python train.py --horizontal_flip=false --num_classes=30 --norm="layernorm" --mlp_ratio=4 --layer_scale_init=1.0 --num_experts=32 --moe_every=2 --expert_mlp_ratio=0.5 --patch_size=[8, 8] --conv_stem=true --learning_rate=0.0031 --eps=1e-10 --final_lr_fraction=0.05 --weight_decay=0.04
Rows from expert 14 of block 3, named by matrix and row number. Rows with one number belong to one neuron. Each number is 128 + 32 x the weight over its row's rms, rounded and kept within 0 to 255. All counts start at 0. Numbers have three digits each. After the name is the row's rms in percent of the matrix's.
# gate: expert gate (model.blocks.3.mlp.gate, 32x64x128), inputs 0-63
# up: expert up (model.blocks.3.mlp.up, 32x64x128), inputs 0-63
# down: expert down (model.blocks.3.mlp.down, 32x128x64, transposed), outputs 0-63
gate.32 101:119060055087147099116094139162104039143181100170115107159159110146106161069198114096148135168098088082145153104068161153085143196149158108158090109113149147114078133157196061090152111152129101
gate.33 089:111087147136119153116152094093122150165098144149115169122164159132120146053152155076135124158154069134153153098125104083061139117125127106105173089091133118097157118130106147148157129159068090
gate.34 099:149071079117086185105156041092074121108080173135158121166106179058080122098122074123156103154165140117109140159093156137081133161092143125114136154137130116179130133157134116145175091146139082
gate.35 098:160144134120113182110161117111084124117123145168099180194127116119126159116120190112126127109085087124096117135139055050125114163182099130139123128132128081148166110121092118103129081112201135
gate.36 097:153158101124171208126133148176095141135140133126190158125139147154083042130074133139097126085096137160128109106130106090079129172106091125128129096127158085191170160194125115117081126151131079
gate.37 116:070116159160135147131144142126097117151146103093160118108147169161111090161107108128152077116120198141151164127187120087112149166097160145161065129135170139126110115140098086147134131105137164
gate.38 106:113121081092122117133187057161071148093146117155126179144139153116109109167082116106150139104068114139139145119118142130156133149152175111126113172057155089143080092145119103106106062114140110
gate.39 102:118172171118100096145139129131110137159100121170059128148124108174101159136120187134074138152115151192188103160163148106196126165190119184132100079138097129194140093128075170085088185123135132
gate.40 098:070135120173074154132083131127132125093128111132143146121128114112149134122148167063097091165117126108153137141168139087167123135157034115111156137116107093084075145125160103176134094118133113
gate.41 098:098095189157133062117102158108133095155114127119101108177136136115114100092220107068139109071132150144174126114122083132120151140091136137156069124124190152160077105130170107138128094106136130
gate.42 097:177159133109070157106122074133080132118098122142090187124180116161191144063066192078134136155061116102118154146125127110117190156157081193092115134119141143098114093152144110100185106098169092
gate.43 104:123114088066144124141135144144102132178172107069137167091163151116065125195124205116136176166055117119129141111132055123104152185095168144139123111143139099164097122116138078177129126127134141
gate.44 103:136110103127109112082114128127136181098108112144160136157130057132173089124106142139144119084135078177126097147100082075117097131126085152059159081104154109163140106147155153116096114178162087
gate.45 092:134155134209114100100099120155085115088124095136181155137142065118104087145061125139130105160153138163110168091179147154171111169119130200170129113107165068088121169080116142124114172121177155
gate.46 095:149111122175148067079146092105145145171120104145123140136187171160115071134124110097157130100133116149129169150162147170187088093140180113136130108101154129097106119182099148117101104100128136
gate.47 111:172132138072140185119075084151131142066149091107191108116163186117114167129079161146088106133115122174204137088163068113177131168113131175152154113145145126101143113133132146073143133109121170
gate.48 092:146081137164186113167097190085078088085134134178120079120138136123186094095125147100148102096125185145088160113129142151116124107064151152075134121122138185101107144116108123115102131161124124
gate.49 098:088179075096114112126128136168155174103094214108170150100148116131129156177151124087110109116200092121055124117164086132132096200208095120099097117119126158189108124130175128080153164116106202
gate.50 097:062086128107163132140129108188144095095155143135078136135126147127180122158166116142189142133103117057143193179183149123152134173171124131162074122085113118127112188109161090131099109092107161
gate.51 095:160126098093139132124085092105142068143138093095133103150175144086188123103201073112132063159117193093126118147068145139073170115082100133142109088140092197088119172092137146134162169155112145
gate.52 087:141148161087072200139090075123158141089091194091179110128090151131108078133119112127098147134142099164152148140195131099175098091123122106130150131140168123126075118128102122163102174181097131
gate.53 101:159109116112085167135099100114111142100085168114151169138131121183130155074118146111154128135125127129116140111176114067135132109153113123161140126096152125106123127124135122203073103155083110
gate.54 098:149126105105158143085085110161112122113154150106177101152139053076135092117107088106165118060154108118086160144138117157103112142137094106094154147168150121145094141061166128156167125054121119
gate.55 100:088114187144149086123129140074125173153150132131158106113130061126095121177123141106158151107103107067143165097169127147130127096112156117186117139126115089116147172078135111138102147124135129
gate.56 100:083136081147134166137141102137086155108101176134128129146126157143183096139096170135153155127102101145101203104193114093119110182173111104087122179128116122098143120179142150139124128088129188
gate.57 109:088143191091087194106128090149157188158157191093134145148114122149057104159116128105110117114144144063151156148168104083088128184093151138128105123076155124132156156131125079148135095108110126
gate.58 094:146094087057094101074156090145101138110170153122055127095159112151118156059125190130142129140086098153119113106075130167101139175148131101120178118134121132160170085098110127109114105165160104
gate.59 114:149115103109120190158154111156110089141131101070136193101117072096156138112085127147131127127146144108086128150109158112141114112139072126040151130182135124082155154144155140172093168149082072
gate.60 106:148179095136163124148145124145157111143126103105175145136167118168062100102109175111142110139142115132149138138174154093130158110068093124167119113102088087052084124113150112147136120194139060
gate.61 101:095114143098087153093139130170133110039120131140128104148123115131136124124118113171134130130102138120080145155163122138144084201225122090125111186101093143139101156205147123163153166158168172
gate.62 112:156162088156108110128183085083108130150090104058108120127180085091178145128093083167151144162146147067132140125127126180121092123150122102140096142084081143153108153177174177140129139137103136
up.32 091:096182197129126163091172107066088223133112131082109132183121155122164141115138178146131139131158194146140112129177099119135166164118127147091131119129096145086211120131090168118134157136094135
up.33 090:132171129139131126122080146161127112085120140115115147129056083102141118200110088208119127151118168101120103131151142156179088139142141146110128211155109185160124150106124130136102156118142168
up.34 094:163098103085088198097099105119108084118119112108154111147137112070159110124109083202126094140118185051111136183104136140123103142119135137145124182138113132106151146091116086190170125124144139
up.35 095:140118103127098117141097153088127154100058115173136082074120154126178116133177141141138058160166113163097123101114160151089146142141130065091177153166147120111111101055129152127122134149098089
up.36 092:158139150133172199115118124168126123130147127078146120105130109123123132172063177149115180121058135086108161104208096120104115155096174143097082120193139070219114146171097148152074194170127112
up.37 104:085147110148130104125121134161050101129121070177150143173139158171091113142155130122133142098162107158090122163150113067186075130160197118152084085139161166140118063130179078097104161151087216
up.38 102:106164157120096107124197161137088144152124102126172130066077092135095116117076126152141070121126155141125101109128120208125181148157121156110140125168151127134113120045106121166106142106145060
up.39 099:170125126115140121161150128101127116176120137068117106135124180094109139154102170102088132147074122158139124117108093124141162131120140138153148074113104151171157090109111161110100144168150163
up.40 095:170118092100149108106137114127126162106157111068134085140167102126133146138080071164150155091140147136138115091086078105100184146090180152169177076067127130124163129105141184121085090145059155
up.41 097:103103164179083123082202133042162139093088103114101105142116174083154078072170094092183144140150146150143086183109151123106160134137140091138127121130092186186107085141115178118131173173157125
up.42 120:156122136144132159061187129088160187142124174132116112162127115115121104141142098143120097053177156160123173086086158112088089097075173008150211125100119155189136127151067118143170118113128105
up.43 101:113115099163135166142153074143151086090142133153153130179164095127169099090065083091115115126153138107155118166173158127172066136144067121149079144111089120028117135150151051161158141139129155
up.44 100:163130099101113103151073172094125085151142106118111125113150157155096140117082149143122138123128095168156082172100158105133135118110094135114190097121159136125170099114106159135108149178092146
up.45 091:166174131082086118163116094117183113135105156116116120135152146142159109079140123128070128158127131088133130140086125096125101085156125065085126161160125175122164104163118152137171160152096141
up.46 101:097186132094145165125117128149183127093164139119158106069125135117096169131108178125082123112128141151062146109135116071065091173152086093150098115148111135166159140138146100127140170167180152
up.47 102:174136082116133110104162119099097125121174097082080102122150145109072106093059116123154142138120115154173146153139122182126170172194109140157151128163141088123153084069129137175106094105113131
up.48 091:101197121099134197097140117172183110162083115084154119109088144102109159182127119158074140140115081127163038133135122130132133111152123071166100139113096118156115103137121097149172165098121177
up.49 093:139122191128141148065109186124133138149187040095106164096136104114166121138143175158201125121117110101126151202099133106121121158123199152075143128182189142163129123160127134094164101123122149
up.50 090:137148127069175142159131125090103130183092131108150133110151177153112119142134087145114158089157138124121074142131132111102097052116181125086130126149092112090214112114108175123154147202110083
up.51 097:137103100086136139160103137108122062116117124095131129157147156119148133130228089082128069109149168132141081096061125105081157110109145088139101119171123158096096136060120174123149158156120118
up.52 091:084161128144111157144137154139150114088075164101142096079126141111066112161102180122048103115149153138139101145176130122139112106119210069135105187179139109138104091111089143184131184188098077
up.53 104:112155137093135097113103150172091111099127133201126125120139080143190153148155195129097126099133084167101138138147106113146104114157085161070142154100124109185140139089148173061140107157186137
up.54 097:179150108158176190140145100134123078145065136097175106166113061103123131134127099127124162129141173025100146057142125138143121110125095130080106143138122134172132141135164101158130112111060125
up.55 095:127145175152121118115135154084151164122102124102184134079111098140105114192101163175133117124122090091150148140156119156137107084151140067147101122182053134147107150123137150081128125163158152
up.56 110:069079059126122123186150081153058123102127172116088136136123160132155127086159136129203155156145098142062163091164093127120119176197100131114062163152116124085128112181163158115115110082144127
up.57 096:141090111063131210104182082131112095162152160112115214146170151108147129165107098172119155151101163080126148157139111203137085130115122112080168147142131100100115137138052120151129134141119139
up.58 101:124140156207185136189116184074154103133079096088171133192123154076139100178142111115124169119144171090133117119169122118138128056092154120161104157164103134103109166158151133167134145092074160
up.59 125:081150164190095125129115123112166175147147189203059129119083148166153103055162083113165130144165147180123148124136141142108077089147142103185123062123118126152193137113134110127137121104134118
up.60 108:130134147134143105142117095102147097087107111161191148107131131072111156152063129113174173173118110098158136129136114116167114140109146200183072120155132092170150180117154063176110111158191142
up.61 106:094119196099104146105164116139102140067133164189137136133131090102104125126109116108140123087101123107152151130151111107161080179162142097169077199105119083174058150179123111141156158117216125
up.62 108:100085086051112113164133142124156073090145197141142125050163140161078107097125147123143193076138084131127139170153135114066141089154139126127142114197139114100133114098129083134106129104189058
down.32 094:118174114124116109131127117159148119108122113148129125155103177101136120046111101083068127170097109169172089148133142129044127112168117124175190078151156130091099133150114089174093072173134116
down.33 087:106076132131191183128126118110146150155070118113148129103148130119082094164086128109187120095130138100136211082101147121132126149107141084153129102160199127161190132140090141169061034147100121
down.34 097:180094094122117098079177095093109112101152112085116132120130149123123072094095096084126149114120116101139169158118181161132158148155170085160119136175137118200185052157114071104135083129095116
down.35 094:115142086124140140153107156150074032192174067169099137065070123105144074135142175078096183143134105118168093122142098123127080083134114161116180184108070107107092181118151109120108130163115171
down.36 090:167137141106156136135100079130163197087212099118135129183208152163101131098092157176142140120096081122079146141099130143147170103134169109107159119151154149125167136158130116105119167104164077
down.37 110:113171151162107109120153111142180166141083083133128095215066119156169086113093128118145098168129174162075160123135139119084099140111135162143112033122173118150148139128132085134098164148046109
down.38 104:112117127117150119131123125183103127125139091109076108110152164119115102140120145063086099131114117103086111102101150158180144117114153109123126170111101142109099082132158134157154111162140120
down.39 099:151148148105154190144138113112110119163131087091151139103133151182125152178121132173129104141105121102082102099134099159180124118104123122136057105156161094146166190158106180158066134134144177
down.40 092:107111164147045139122060141156170169147090126148167149140152113121115176134135101059126076122113112145141165106105156074104144104124081138161118086171180127128111100061103162081141119094215080
down.41 096:095124153194136150133145124153176165149051097195119119094112127121066127113179142104164112143119144120101061134106138071045127107113114130133153088085137118161181157118144121137131113147137032
down.42 110:133152130169162131081097158146162180136096110127085121122118113104156142137130132198135088117193169172151151159076154115080133207042127108141116143074173122092189068084145133096117063097094112
down.43 103:094096102160138141066168178146098080152109151181149123083041094110130084103120096127175168106115142172132166130166093166031112190162073177130132112169097132107113121137175098149143134115163120
down.44 109:100180115112089119116121095125116102087150120124063176113142153110123130082152093067138096142100148134130094157223110096138142174165102163178129118097104145089123101125148182189127126168180110
down.45 093:093147125136112133156100097109128166152096135158162131083114046172125114159167142106116139120167144116062149072199134097149119126139070146150156156155117113130172151129148131061139154104137154
down.46 102:137109109134144128082095133119131094122043194105139133145135115102147109181112165173175085151065145137178155142152138112138080168150114088082146128088114117224122091118138155148145141127144159
down.47 109:120095154173120154127120161126149164117036105124197144130130106185124120116138152157164091060151108141110170107146114172073121079128103132163110042120128097179176159129129056124086179093144129
down.48 096:161138159118121140085114094156197097117077161118103161117161156136094122150174175141119103139167122147142184156158139118107109180135062119125106195085081128145089073178138095132154138104142126
down.49 097:088090147104143138149149118073113095120178156151172112123161143085077138131086163143101116100151147104101160099106087102153160136093147132164089131128136130190136167105162145167200127153090170
down.50 091:187118125093091100158084114141167141146113093100154136171137083187166141103113072107109135119139172129182044093181173126126125131062167110121150130119117115126146144120100111120077155125143123
down.51 101:139069083121135153055113107111117149178141158130111108153107140148121137151143086139164104098115164168174139129119131166163130098146159088111100119145117145172150092080078078196185058111100153
down.52 097:146154118112112114146139120185157120118133047100158170158107118166183086146088092139127160117147077110063071148142152127154134122157162123131162182071086079162173101167149161102090196166141125
down.53 108:126130157130131124139101157097086153077176166180101098154112147122122154107174114099162054098113110139134112180098109109168158076099105173116208112129137130081120107120154183165126075074192116
down.54 096:098133113115128072099127152122120186065098107166107135152099121160184073097105159114119135209080108136065155130118122168173172118190140149164179086150144108153117149176109121114112190127096100
down.55 095:039146180122110089161157173147148130141064052141082183112080091117150198128156159109112152123099112129125064092162121104126171127132099139142128128135090148145064135105097073148108139104102095
down.56 095:129160139139062185157043170079055132085106136106135082100112152139130154136163128152168148170142132148109184121128085134146088095189082180142153150144124125050093176125152117140107101112118154
down.57 100:132054104145077107108129069091121119101140182128190189110134128093138094161091114132138126098132099212137155141133199150110141116121161089058167143165211084126113126167099151084153131160126117
down.58 094:161131073134151070090106160162168080132097179140165140163099147133186162104137097081104135103102133122155144108067075170103127095161128143061151114157113176127115109088089107133100134180113139
down.59 119:183101173076169167193096128125097109127125139109107048141127183202121118223145110171127112115169132133154138150148138121144083170107141117100066109161127063144142135142079137117095108140094168
down.60 108:135081168148111150122144136158086166094142119153149143127100139111083097143060123187098166100145134156156159100177079167119115111177102160119096081164147125086125115106122109121083102105146135
down.61 097:099167125175131130179170113152108090143128182119152138098167166133151107122043185170194142089152124167165174151108128146087099101133112088100104109156173118077131121145130098171109055163043101
down.62 107:158105120051160135100106084172151172138065161086113120115081103153101149173110128105176073111128125137095146071142192088171126129123095073076130151136148128206149076134077157167132132125158141